From a checkpoint of a small contrastive image-text model.
Model: 5.66M parameters, 32-pixel images, encoder arch resmlp, encoder norm layernorm, encoder activation silu, encoder patch size [2, 2], text encoder width 128, text encoder layers 10, text encoder norm layernorm.
Rows from block 6 of the text encoder of a small contrastive image-text model, named by matrix and row number. Rows with one number belong to one neuron. Each number is 500 + 40 x the weight over its row's rms, rounded and kept within 0 to 999. All counts start at 0. Numbers have three digits each.
Before each neuron's rows are labels from the 100 texts, of 14848, where the neuron reaches its highest value: "tokens" is the input token at the peak. Only what is clearly more common there than usual is listed. The data: rendered made-up planets.
# fc1: MLP up (text_encoder.blocks.6.mlp.fc1.weight, 768x128), inputs 0-127
# fc2: MLP down (text_encoder.blocks.6.mlp.fc2.weight, 128x768, transposed), outputs 0-127

tokens: "world"
fc1.692:566500424500500500500500500500500420500589500500500500500396500500500613500442500500572500581566449500586500500500500565500500500500544500500500436500500500429500565500500500500429500500500500500500500500500431406500546500500631500500579500553500500500559500459579500500592500500500500500500426458500500500500500552500500500546500553500500398500500566500500500589500500500500500442500
fc2.692:433500585500603625500500580584500579500500500562500606500500500500607500570500500500500500500500500500401500500500625500500500500500500500565500500500500500500500500500500500500500500420414500500500500500500500500500500500500500500500500500500500578440500500500500500500500500500500500500500500500619427587434500500500500500500500500500500500500500416500500586422500500426429500500500

tokens: "an"
fc1.83:500500542438500500500428429412500605500553450555500500500469500428376524500500500500579500442500500500552412500500500500500500455500500552500553500500500500576500444453500500460500500500500596468500531500500500500500412546500631477590500500560500500500500500500500500500461500441500500500500500564538561500348500534500500500500500500500500500500500434500500500541500500533562500500500
fc2.83:500538500575500500500463413442500500500500500500500500500500500500460500500382500545500561500426500500334500500500500541500500500564553500500447500500380500500500500500500500500415500500500500500500500500454500435578500553544500534500500500588500500551500565500500500500500500591378500500582500443500500500500500456572500500500500603500500500564435500557500500500461500500500459500500

tokens: "an"
fc1.245:482500500500538427500427500387500554500500500427500442500500500500500560575464500500456500500443564500500500500500559569500500500474500570500500500525422500444430500500500500500418428500443500500500500500564500500427414550557500454571500500500500500548500500500500592421500500448585500500500438500545450500531500500500500462500550500641500500500537500534500500500500500611500500500500
fc2.245:444500500417538571500500570500500500462500500565599554500563500500500500500500500500500500500567500573500549452500500457500413500564500627500500500500500500500500500453500500410500585500564500500500500500500500500406500500500500500500541500412500443500500500500500500500427500500500500500581500500461500453500500500500500566500588572500407500415500447500620500500500500408500500500500

tokens: "moons"
fc1.698:580565411500500500500376500564500500522567500500500500500500500558500500500500404500420556500500427500500445500500500500500500500500500500399500500500436500500562429500500500500500500547444459500500500418500500544500500500500500500500500500500500400500590430500500500539500500466500500500500500500500500606584500500500500500500500541570500454500500500500584500500500500500320500500500
fc2.698:500530500453534443500453469539500500475500500462500500500537440500450580500500500453500500500547546500545500500500500500565436446500549500500557538500455500450500500500500558500500500500389500500582500500500500500434500431578500500500585500574457443500500428500500548500500500500548426500589500500534577500500500500429539500409500579500420500414464500500548500500543598500435563500543

tokens: "an"
fc1.662:500500500500500500500360500500500500500500589500500500500500500500500500500500576500500500500500500618500608500500500500500624672500500500500500500500500500500500500500368500500500500500500500500500500500500382500500500500500500500500625500500500500500500500500500500500386500500500500500500500500500500500565500500500603500500500500500500500376500500500500500500500500500500397500500
fc2.662:500371591410500500500500500607500500500500500500500500500500500500500500630500500500500500500500500500500357500500500500500500500500500500500500500500382500500584500500500500500500500500500500500500594500500500500500500500500500358500500500500500500610500500500500500500500500500500500500500500500500411500500500500500500500500500500500500500618500500500373500500500500500500500381595

tokens: "a"
fc1.126:537500374500424439500500540500405500500452543500500500500500544454500500500500500500500434500500500500500500500500500581500500500500500500571576500500465500500616548500500500518500500500568541475500500500500500500500500500500453412500500500634500573457500405500430500426500500500561500500542616500558500577576500500500533593500500500500500462500500500476500460500428483500500500437548
fc2.126:500500529500500500500500414500555500423500500500593500566500500466500544500500435500500553500573500500500572500500500446531500612500500439500500613500568500500500578500500500450500500429419560500500436544500500450500375576580500500500461500500500500563500519500565500587500547539500559500476398500500500500460500473439456438500500500500500582500500500500500500500540500500500500500500

tokens: ","
fc1.585:500500500500500500581500500500500500500500500500500500500413594500500500552500500500500500500500577500500500500446500581415425500500500500500500500500439447500437500500500500500500500576500500500500500500500500500500500500559500500500500427500500573500500592500423500500616500500500500500419500572436500500392407578500500500551500500500500500576500564500500559500606374500583500500500
fc2.585:500500500500500500500500500593500413346500500500573500500625500500500568500500576500500500500397439500500500500500500500500500412500500594500500500500500600500500500560396428583401554500500500500500500500500500500500500500500500500500500500563562500500435500500569500500418500500500500500500500500500500500500500500500500500500500500563500500568500500500500500500500620500500417500500

tokens: "moons"
fc1.187:460500500500500500593432465500500500500543500500500466500500500500415592500415500450500500550500500500500500500500500414500411382500500500424500500500500500442500500500566500595552500579500500451559500500500500528375500500583500500500500500560568464500500424500500534500500500392446569500558535500500500620500500500500469500500500500500500500500500500500500500500581500453443500500500
fc2.187:500500454448574500552410500574500535448500500500462500466500500553571565500500500500500500500500500500500500500500463500500425426448564450500607500500500500500541453500500500440437500500433462500500500452500544500500500500500500500410558500577500391500453425500500555560500461500500411500559500539500500546500500500500584500539500500500500450500500500500581500500500627500500606500500

tokens: ","
fc1.556:500500500539500577500500522617465500500500500500580500500551563608458500500500396543500438500484500500500500535500500453500569500500500535422452500500500544536500555500392500513500450500500533560500500500500500500536500500500500455548500386559500500535500500528433534500451500500458390500500500416500500442564500500500500431521611529500500555500553407500500534500500500500500500500472
fc2.556:500581500475500500500500500367596500500500573500500579500465500500500500500500601500500573500554500500500570500500500500416419417566500458500500500500500500500500500423500556500500500500500500500500500500500500500457500500500500602460500535391536500500500500500547424500616500500500500500500500559500500500562500500500500522500500500456500347457488500500500500500500500467500500613500

tokens: "<end>"
fc1.177:417500500500500500404500422500500466451500500500500500550500500420500500548426500500603500500500589500500565500500500354500500500500500500500500500500571500500353500500424500500465500500500500547500500463552500500559500580464571500500552500500561500500500500591500500500474500500500467500574452500500550586500500585500500535600500565500500440500500500500500500500500500500500500459500
fc2.177:500500578430500500549500553500500500500500500500500500500451459500500608500572500500500500408500413500553500599500571500500561500500500500500567459500500500500564500500500500500449500500500500500377500500500500500500500401500368564500500500500500500500412548412500500500500404500500500500500557500590421446500500500500500500500500500500500584500500500500592543500500500500500500578500

tokens: ","
fc1.690:500500500421500500500500560500500500500549500500500500500500500500500500500553575500500500500500589500500500500500435570448587500555500500552500320500500403500540500500500500500500500567556459500500570500500500422500442500500500583615500500436500421453500599500500576500500500500500500500500500500500500500500500578500500570565439500500500500500500446500500500454500462500500543417540
fc2.690:500500500500500500500500500437500500500500500500500436500500500500500500500463500500500431500500451500500500608500565500500500500500500500566500641500500620500500500500577436568500500500500500435420500500500500500500556500500551500500500500603500570500500417500500500579500427500500648500543500500500500421426500500500433500500558554500500500500500594500402546500500500500500500544500

tokens: "rings"
fc1.355:500500500500500500500500500500500583500500556500500500500417500616500500500500500500500434403500500591500500500500603500500549500500557500500500500500500500500634500500500500500500500500500581500500500500500500500585500500500500500500500500500500620500500500425500626434500500500500500500500569500500500500500356500500500500500500500500500500414500500431388500500565500549415500500500
fc2.355:500500500500500500500500500500500500573500500569500500500575500500500500500400500500500500500605414411500500596500500426500500500500500500500500500500500431500500500435500500500500615500500500500500500500424500500500500500500500500500500500500500500445409500618500407500500500500343500586500500500500500370500646500500500577500500500500500500500500500500500500500500500500500500500500

tokens: "rings"
fc1.551:500500418500500500500500500446420500500500564500500500500500500500500500442500500500500500500500500500500500602577500500500500500400500500500500500500421556500500500633558500500500554500452500500536403500500500500500453452429500500500500500500500500500500562500438413500500500500500500500367500500420500630443500500500500551456500426401500500500599500500500500500500500500561500580500
fc2.551:500500586442434500500500500500500500500500500500500500500500500500500500557614500500500500500500582500500609410418500500500500500555500500500500500500500386500500500500500500500500439500500426500363500500500500381500500500500500500500500500500500500500500406500500577500500383500500500425589500500581500500594500500500500431500500500557500500500500500500432500500500610500500500500500

tokens: "a"
fc1.715:500439500500500500500500587500500500500500387422500500500500500585613500500500500500500500500569500500500500500500500500500500500431500500500500405500500500500500500500500402500500371500500500500587500500569500500500428500500500500500458615572500500500607500500500591500500446500500500500500500500500583596500500500500500500429500500500500500553500500431500500578396500561500500500500
fc2.715:500583500557500500549500500500500581500423500500500500590585500500425500500500500500500500570500500388500500407500500421500451500500500646568500550500500500500500500434500500500500500500500500500500500500424411500500422500500500547500500500500500500444500500581500500500500573500552500500500500500500500500500500586622500500568500500500568500581500500500500500500500500500410500424500

tokens: "a"
fc1.326:500577500500500500500583500500500625500500500500500500599500500500500500500593500598500399500500453500500500441500500500412500500500500500500500564500556500500500500500500500562500500500500500500577432500500500500500500500500500500500394500500500500500500500500500500500500500500447500500418374500500500500500423500500541500500571500500500437434569500635500500500500413500500500500380
fc2.326:500500500500500500500500500500500500500500500500500500500500500500500500500500500500500639500500500500500500628500500500568601500500500500500500437500500417500500500500500500388500500500423500500421647500500500500427500500500500500500500500433500500414500500500409500500500500500626500500500500418364421500500500500500500500500500500500500500500423500500580500500500500500500500500611

tokens: "<end>"
fc1.485:500500500448436449500500389500500500500523500500580438544500500500477500500500500500612500500500500406500500500500500500500500568500547500556575586447536500500500548574500567500500500468500500500500500500500500500500500500500582500500500500500500500463500500500500423500500500500500601637500500571437500500500435460500500500561560465500500585500500500586588500500500388567500500500453
fc2.485:435475381453500412500500627539534500500500500455500500558500500500404613500500500500500500500500433500500500500500500500500435500526500574438500537500448500432432500526500474550500537404500500541500522522500528500548557561500500500422422500500470500500480500500500528500500500449538500500500581500500500548500500547500500500500564500500500443472500500404395439500533500434500500500443

tokens: "world"
fc1.602:500500500500500500500500500500500414500500403500500500500370500500403500563577500500565500500500500600500500500500595449437567427500430500500500500500500500500500500500500500624500500500500500500581561500500571422437500500500500500500575500420500500423500500500500500430548500500434500500413500559455500556444500500500500500500500500500500500410500438500500500500500500500500500500577
fc2.602:500500500500500500500500500500500599500500500500500500500500404440500500500500500500400500500500500391417500500500419500500500500409500500500615500500500500500500500579500572500500568500500500500500500500500500576500500500500500500500500500500500500500500500500500366500500500500500500397500581500500500500500500500500500500500435500598500596627500589500500500500500403500390500500500

tokens: "an"
fc1.453:500500500432500500500500500500430578500571500500500439500434500500500500500500500500500500500551500500500576500500500534392570500500500500500500604423500500500500500500449500500500577500421582426500500562500500500500500500555500438581500440500541568500500500500500500576500500500421500500595500406500500500500500500448500500571500500500500431500500500584582500549441437500421445500438
fc2.453:500500554500500500598500500500404538500500539500500539500540500500500448500500446500550554500555500578500500500500500558500395500443500500500500542500500500424556500500500589500500582418500500500531500500460500500406500455562420500500500500425500500560500500500500443500440500500500500500500547500500500429500554443500400500583452500500500500500500500399500500500500500410500392500434

tokens: "moons"
fc1.216:500578401560572500444500500500500449438500500595500500500500500500500500500500500500500382500589446500500500500500500539440500500500500500500500500500500500500557598500606542500500500500500545448399500500500459500500500500500500500500400500500500500500450500500500500500500552500500401381500500446500500500500500500500600500500500500539500500404500500500500500500500500566500591500384
fc2.216:500563500500500500451500600576500500500500500402541500445500585500500412500500407500500500500424500383500403500545500500557500500500500459500500500500500500580500543500500500556500500424612500500579500500500604500500500500500500420561500500500500461500500500500500540500449500500404392500586500500500500500500500431500500500500500500500500500500432500500500500455456500500500431500500

tokens: "<end>"
fc1.30:500562544585590612500500500423500500500552500554500500500419500426445500500451500500500500500500447417442500524500500500500500500599500500500500500500426400500606440500417500500500563540500500500500500551580500500500500500500566500500500471500416500500530500560398500500500500533500500500500500500500526500500500500622417535446462500500500500537500500500571500500500440500500500500500
fc2.30:570500528500500500558500443500442500500500477500500500412500500500477554461500538500448500500548500484500500398500552461500532500535513500500412406465500500541500418451500441500500500552500500500544434522500500542603471500500550500557500519500500459500500500402500444500500583563500464500541500373500500481500423500500611532500500500500452500555500564500564500448414500443500500500500

tokens: "three"
fc1.632:500500500500500500500424500500584500500444560500500392500500562500406429500379500500500500500500446500500500500500500500444500500500500500586500500500500500500500500500500597500500500500385500500500368500500596500500500500626580581500500500500500500500500500500500500567500500500500500561500429500437500500439424500500559500500500500500500500500500500500601500500500500500459553500430
fc2.632:500500424500596500500500500500500384598500500375500500500500500567500547500500500500500500500500500500500436500500500500577500500500450500500500500500500500500420500500500500500500500382658500500500612500500552500500500500500500500500500500500500436500500500500500440500500421500500500572500500500500397500500500576500500500500556500500500450500500500500413500591500500593500500500422

tokens: "an"
fc1.473:500583500500500500573500500415438500500500500409500500500584500500500500560500500500568500500500500581500500500500500500500500500500500500427500500500500500500500500565453500500448564500500500428500500500500441500418500500561500500500630500500500500500627549500500590500500500500500634500500500500500500500634500500500500500500500500574500500400500500500500500500500500500500421500387
fc2.473:500500500420500574500500500500500500500500500582500570500500500500500404500500500500420500500500641617500500500500500500500500500500577541500500500500500500379500500500500500428500558562592408500500500500647500500500500500500417500500500500390500500582500500500500500500500573500500500500500500500432500500612500500500500584500500500500500500500500500500500500500500500439500500500500

tokens: "world"
fc1.569:500500500500536500475458500555462500500500419500500500500500500562500500560589500500500430432500454500500500500500454500445451500500500573500500425500500500500461500560568664500415500589433500500500500500432500602500500406500500500500556500500500377500500418544500500500500500500500500500565500500500500500385500465500579500500606500500500538500500500500500500500500500500500500500500
fc2.569:541500500500500500500500500500593539436444500500440582577500500425500411500422500538575635500500500500500500500559500500500500500500500451586500400500500552500500500452448500500500500378500500418388500420500438500500500552454500500500500500500500500585500593500500500435500553500500500500500547500500500536500431500500534500500500403500500500500500500500500549500500500500500500500500

tokens: "rings"
fc1.697:500437500500455604500549500500500573500546500500500423447431623500500431427500558500500500500500500500420500500561500500500564500563534500463500500465500500500593425552424500500446500500500500500500500582450466456500500461500536530555500426581534500483500555500543500500517587532500554500500500500500500500500477538500500500464446500465500500500500500500500500576500500597500500589407
fc2.697:500545410500500435500500403421429500473500500500455551500500447557500500464380426500500500500568576464500572500500461500551500456500500500500500461500444533565500438467500422468500448500500500541602500500500530580554500565468558549500456500456500500552500500500460415500500500540412500500500500500500500557500500500500528415500500467524455541552500422550464500500500500500500465467500

tokens: ","
fc1.717:533500500500500566500500500500500500500500500500477373525500500500500500500500500610500550500602500500500500500500500548500500500500500500443436552500500500500500500470500500500500500500541383550500523500500500500500566500500500557596500428558561500438500411500500452455500500500500500434430578417549450567500500541419500565400500500500500500500500500500500500500360500557500500440500
fc2.717:500441500500474358500500500500500439500500500500566586500471567500500437444456500500536500500363500500548500500548500500362500370500500500500533500500557500500500500472500500415457500500500609500385500500500500545500500559500500537500500500500500500538500500500500581500500500500500500588500447500500546469500500500555500500500564500500500554500500500500500431500500500500500565446500

tokens: ","
fc1.156:500411430429500500541545450500500500500589540471500456500500500535500500500448500548500500500500500633500427500500500556550500461541500500500500500500542500500500611579445500500567500500500500500500500500445500436453500395530559500500500500500609450500500500558500530500500500500500500500500427500452500553443500561500500500500500500500619500542500500500529500564545584591446500500500
fc2.156:500558552500395500500404500500461500500471500500500454588461500399500538444500500430500458500537500456500556458452500500464500430500500500500500557500500567500535500405544500500438500500500549531500500547568500500500500557500500500464500500500500500500500500500500500572500500500500500570610584500542500500580500500543500500456549500401411500404500500441443500500500500500565500448563

tokens: "cratered"
fc1.651:500500500541500500500500500500500500500500500500532500500500433500500500500576500500500500594494459500433523500500500500500500427500392558571559500500500500500536500500500500404500540500500474636416452500500559500500393500500478500500424500662500500500500500500553500500500563500500534500385500539500619500500435500454500468500433500500586500500500555500500500500500500500500500500500
fc2.651:500526500392500435500500500500500539568402382558533500572521521500419562500500440500555500598500500500500500411432500591500500500500500500500500500500561500500500500500536500500500500500398500500500500399500500438500500500500426379450384580500500500500500500500500500500537500500500500500500500589500500500500500500500500443562500546500500500555452500500500500500500500500428500500500

tokens: ","
fc1.271:500500423500571500500500500500500500500500422429571500500500440500500500500588500500394441500630557500612500500500500500427500585500500500500500429500500416608500500561500500586500500550500500500500500422500500500500500500587500588500500500500500500411500500500500500571500500500500500500500500500500500500500405500424500500500500500500500500500500500500500500411500500500391500500500
fc2.271:500569587500500500500500500500500564500500586500500500500562580500500500500407500500500500500341431500410500500500500500500500500500421439500500659500500500500500500500500500500500500399500500500500500642500500500416500500500500500500500500500500500556500500500500413403500500500500428500500500500500500500558500500500500500427500500500500500417436500500500500500500423500500500500500

tokens: "rings"
fc1.628:500576500450500500500500444500500578402500500500579500565500421500500423500500500500432500500634500500500500500549537500500460500537500500500569500500460500500602500500500586543500500525500500438500500500500500500500406500500467421408500500500500500500500500500533500500500500500541500500440469551500557429500500535406533432549444500500500500410477500500500549603500500458568557500500
fc2.628:500563559462535541500500445500465500500500446551500570450500461500500465500500500500500500500403500465500500500500500605554500500500500584500500542500500500399456500459500441565538500545500500442500500500500563500577500500500500443544500598445500500500444466500526446550500500500440412500450500500566555500548500396554500500500500553500430437500420500500415555500500500500500458447448

tokens: "world"
fc1.737:500500500500500639500500598500500500500500500500500500500500500500500500500500443500500500500500342500500500500500500500500500500500500500500500412500422500500500432500500500542500420500500679500500500500500500500363466500500500500500500500500500500500500500500560384500500592500412500500386500577500500500500500500500500500500557500500500500500500500583559500500500500500500500556500
fc2.737:500458500500558500500560462454570500500500543579500604500500500426500415407500575500500500500500422500443500500500500500500500500500500500500425500583500500500500500500500578500500500500500441500458414500500579500571500500396500500500500500500500500590566454500500500500438500541500500500500577500500421500500408500500500500458500500500500500500454618450550567500452500500500405500500

tokens: "an"
fc1.479:500579407444588500500361500500500433500500500500416500500500500500500500500500500500500500500559500574621500500566593500500500421500583500500500500426414579500441500500500500500500500500500500500500500500500411500500500500411500500500546500500500500500500500500500500500500500500455500500585500500500500556500500500500570500551500500616500500500500500500584500500500500441408500426500
fc2.479:500500500500587500500500500500423500500567500500500500500500423500500500500500500444389500500565570500500500500500500500575500423500500500500500601500415500371500500500500500500500604565500500500500500446500500500404500500500379500500561500500500500580500500500500500500500500500500500417581500500500500500571500500500359500500500500579447500500500500500500419500500572500500500500500

tokens: "rings"
fc1.45:500500447423602500500500500568553500500436500591500500500552500546500500414500500500500539500468500544530430500500500500500500500500464549566446500500439500500576500500500500574500500541500500588606500500588500500500409524500530500500455500402500458459500524500500500406383500500500500437500500500568558500500500570500500500500500563500556500567460500500500500500500500500592450500500
fc2.45:500595500500500500500500500500500560539483500500500525471500500500535453500500500466457500500456500445500500500500500500500500473500500546430393500425557426500543392529527500500500533500423448438393449500500598500500449500572500500500500500578451500443500500500578500500580500557500541517574500500577500500500500500619500500548500450454417500546500436550500550500500500562500500500500

tokens: "moons"
fc1.719:500448539477435500500500420500500500406542500500500461500528500500479500500398500500500500500556455500500524429500500604439440500475500446528568562500560500430500500578460500500478594522548500500536568539435500471462435500500500540500532593409500500500475572438427500500500500500463465545500500500464468468500544414540545500524500500500500544404536500500552500500500500500454559532500
fc2.719:562500500500500500551500500500500500555500568500393500500568500500473500448453500460455500542453500500500500435500567500553390500500500500439472594558422451467500546500537500500500500389451500555500500426500500500568500500500500500548455500500454538500543500500500560500500435500500500500595567500555446613500500500500500454500500500583579500500500447500500442500563500500500500557457

tokens: ","
fc1.728:500500500500412500500391500500500500440500500500500500500500415500500500500415500589500500500500500425500604385500500500418500500500536500500500500500500500500500500500500500500571500500500500500500500500500607500448500500500419500500500500500390500500599500561500500500500500500500500568500500405500567500500500500391605500500500570500500500500500500376500500500500500561500429500500
fc2.728:500500500500620500596500500500500500500500500386500500500500500500500500500500500500500341500500500500500303500500500500664500500500500500500500500500500500500500500500500500500500500401500500500500500500500500613500500392500500500500586500500500500500500500500500500500500500500500500414500500598500500500500500500500500500500380500566500500500500500500500500500500500500500500500500

tokens: "cratered"
fc1.226:500581450500500500500500500500500500404430424500500500500609553500500500557566500500500500500500407500500500500500500500500500500406500500542538440500500500403585395500500500464358500500500500561500500500436393500500500500500447500500500500453557500435500500430500500500500448500500556563500500500500560455408500558500500500546567463500500415500500529500500500500500500500500500500500
fc2.226:449547570536500500500500500500500557471500569468500462500500500445457500500441500500543454500500586500445500500500500500574500410453549500425500531500472500530500535500440500443537500471552500546454428532563541444466416471537527500434557500500500545500437500585500500500454586500500500440500459536574500500500438500500419449500500500500468615543432500500534426541500548500500444500500

tokens: "an"
fc1.67:553562414500500500500500500500426500538500500500500457577500464500500500500571569500449500456567500500500549500500546500500500500444533500500500500439500500415500500500585457450500500500539500435500500500560500532460500500532500500460500500407559500570447500452500616500500500500465500500500500583455500500634500529500409500500559500599500500500432449465500452427500500500500500529412
fc2.67:603431500414469544500485500458428569500500467537500500431458458563500442500448500500500500500500500551525500500424433500500554555500500500500391572500500568500500553500500500429500524439544471447500538500500533500500500500500500500500427500450500561565452500500500500450561542456500519591500479500562450529500613574500500538500500500535587530500521500500500500500500500441578500500462

tokens: "a"; "world"
fc1.743:500500500437500500500500500500500596500500500500500500500500500437500575407500500500500405413500500431550423635500500565500500452500500500500593500500605500500500500500423500500500500551500500563585500500500500448427500500500500500592500500500500500581567500500500500500500500388500500500410500500434500500500500500500500500500569500500500500561500500500500565500453500571542500572500
fc2.743:500500500500500500500500500536449500586500500500500548500500602500500363500500500500500563500438500500500500500500562500571500500500500500500500500500500500500500569572500500500500467500500442500500500500500500403467500500435582449371500500500500500603424500449500500542500577562500500581500428566500500500500435500500500410500500500500424500500500500500500500593607500424500500500500

tokens: "<end>"
fc1.449:500500500500500500500500500500427397500566500500500500500602500500500500439500500500500500500500500500432500500585500500500500592500500500573500446435500500500500570500500500500500444500500500500608500500500552447659500500500500592500500617500500500500500500500369500411455500500436500500583500563500500561500500560500500500500500500500500394500500500500500500500500500500500500500435
fc2.449:500500500500418426571500500500594500500500500500500611500402500500500500500500500500500500563605426500568500419500500411500614500500500500500409500500500500500500500500500500436500500500500500500412500561500500500500500500500500500500500500500438567500500500604572500500612552500500500500500500500500500500500500500500500500500500500593500500567500500500500500636500500500500500405500

tokens: "three"
fc1.159:500500476500500583500500419562500562500500500581500500500500456500590460500500431500584500471454500500500500595538500500500500585500429500560500500554500450397538500397500531577500500576538524500500500500500500500500424500500500445500500569500590500418500500500500500463500500500450500427500500500578589500500500500500500500500500620578500500500466459556500500500500500553500500500500
fc2.159:500532500500553500552500500500500586500500500468500542500500500500500500462500500500429500447444500463546500500469551500454500500500500528466500500500500533500500500500566453500624500500433500330396500500561500469500500392500500565500500550549500449500531565452611500500543500500500500500500500460464500500500399500583500500500433407500500453500500500566500480500530500500574468500500

tokens: "rings"
fc1.497:500425550500500500500500574500566500500500590500500500500500500434500500500500500500500554500500500500561500500447415500500500407500564500500434500561412500500557500559500500547500500500500500500500500440500391500500405500500556500589500613500604500500500500414500500500395556500442500500500500500500500423500500572500500585500500500391500500500577500500500500500500500500500500500500
fc2.497:500500500401500500500500500500500402500500500500500500500500588500500500500421500500603500500500500500500500500500500500500500582500500500500500500569500500500500423500500500416500500500500500618594500594416589500500500500500402500500611500500500500500413424500500434500500580500575500500500500500500500500613500500500500500500500500500424500500500500500575426500591500500500500500500

tokens: "<end>"
fc1.346:500500500500442430500577430537500500500500500500500500500500500500564500420500500500595500500592500500588559422417619557461559500572500500500500571500500570500566500500500500500533442500434500557413500579500439500500576500426576500500452500500500500500500552500500552500500500500500500432457536500500500500500500500500500500500500432500500500500500589500500446574537500425500500500500
fc2.346:500564500404500579427500500500500500500473500500500500500542500500500500500500500422500607584500500500500500500500417500554410500500500544551500500500546500500364500500500500500451500500500547500500500500418500500605500500583500500500428500601500500500500390500500432500554500548500500437500500538442462500500500536500500500421500500500500561500500420500500500500595430500500467500500

tokens: "three"
fc1.1:500500500500500500411500500500500500500500500500500596500500500500500500500500500500393500500604500500500500500500500500500500500500500500577500500500378500500603500500567500500500500500500500500500598500500500500500500410500500500500500500427500500500407500500500602500500500500500580358500500500601500500500500500500587500500500500500500500500425500500500500500500500500338500500605
fc2.1:500500500500500500500607500500500500500500500500500500500500500500500500412500500500500500500500500500500500500500500500500500500500500500500500500500500500500500500500500500500500500500392500500590500500593500500500500500500500500500500612500678500500500500500500500500595500500399348500500500500500500500500500379500500361500500500500500500500394500500500660500500500500500500500500

tokens: "cratered"
fc1.616:500589500500451500500500534450516500562500500500500500500500500500418500518500500500500500500500500500500500500478534653500500460500461471500500500550500479500500500519540500398500575500500500527454500421511500500500429423500500500500500500500594500451556500478560577500500471500420500500500475596500500500500425500500500433500459433500555500621500604434566500500500467500500500385525
fc2.616:500500500500500500500500500500531560500416500500540500440570500500469500500479456500500472574500500565500587500500500500500561455500500500500462500579500547500500500500526500392543500500561500585444548465393500500448562500548500435500500544574500500500460584500559579524475500457422451500500469518546401500500500420552500451500543433419500455567448542467500500500544500500522500500500

tokens: "cratered"
fc1.360:500500434500500594551500500500555555500500457433500500500500500439500579500500368500500500500500451500500420558500581500500445500575500500500500568500468569500500449426585400500500500550500500500444500529500500546500421573551500553500414500500500588500454500500500500500500500500500540541500500546500500500500500500425500558500536391417500500500500500500500500571500500550464500500500
fc2.360:500500574500500412442500551500500430500500500500500500500500500500433500580500500500500500500500544557500500500500500500500500366500572500550500500500500500542500555500403500422500541428584500500500500392500436539500500500500500500500558500500500500436500409500569431500500421500500446500500453500500500443500500500500500500500500639500500500500500500500500423500500500500500500500649

tokens: "world"
fc1.279:398500500500500500500500542394500500500500500500423429500500500500500500528500500532500500430500452554500500567500500364500500500500552500500500500500600378534500612500500500500500596500500530500500500500557500430435437500500500453500500500500500442500500580544500500500440500500500500500500500500539500500405500557500500613600500500500419500500500500500500500500417500500500500500500
fc2.279:500500500500500500500500500582500564500565500500476500500500591500500500500429539452500400547500500587500500500500500500587429500500500423559500500500500552500500436561500342500500500500500500500432566500500500500500500430500500561500500408500500500500500500372430500500500500500427500500500500606500500500500500500500500500500500500500500500500554500500579500500500500500572500372500

tokens: "world"
fc1.229:500500500500500500424500500500500395500500500500500500500500500500500500500500500500500500500427500500500500500500500500500500500500500500500500500404500500500429500500655607587500500500500500500500500570500440500612402500422500500500500500500500500500567580500500500500500397500500500500416500500585619500500500500500582587500500500500500500500500500500500500500500500500376500405500
fc2.229:369500500500580500500500583585500500500500500500500500500500500500500500605500500500500500500576434500500438500500500435500500391500500500500500500500500500500500500500405500500500500403500500500500500500500500422500500500500500500500568500419500500500500500500500500500500500500500500500500500500426435500433568500391418574500500565500500500611375500430500500424500500500500566500500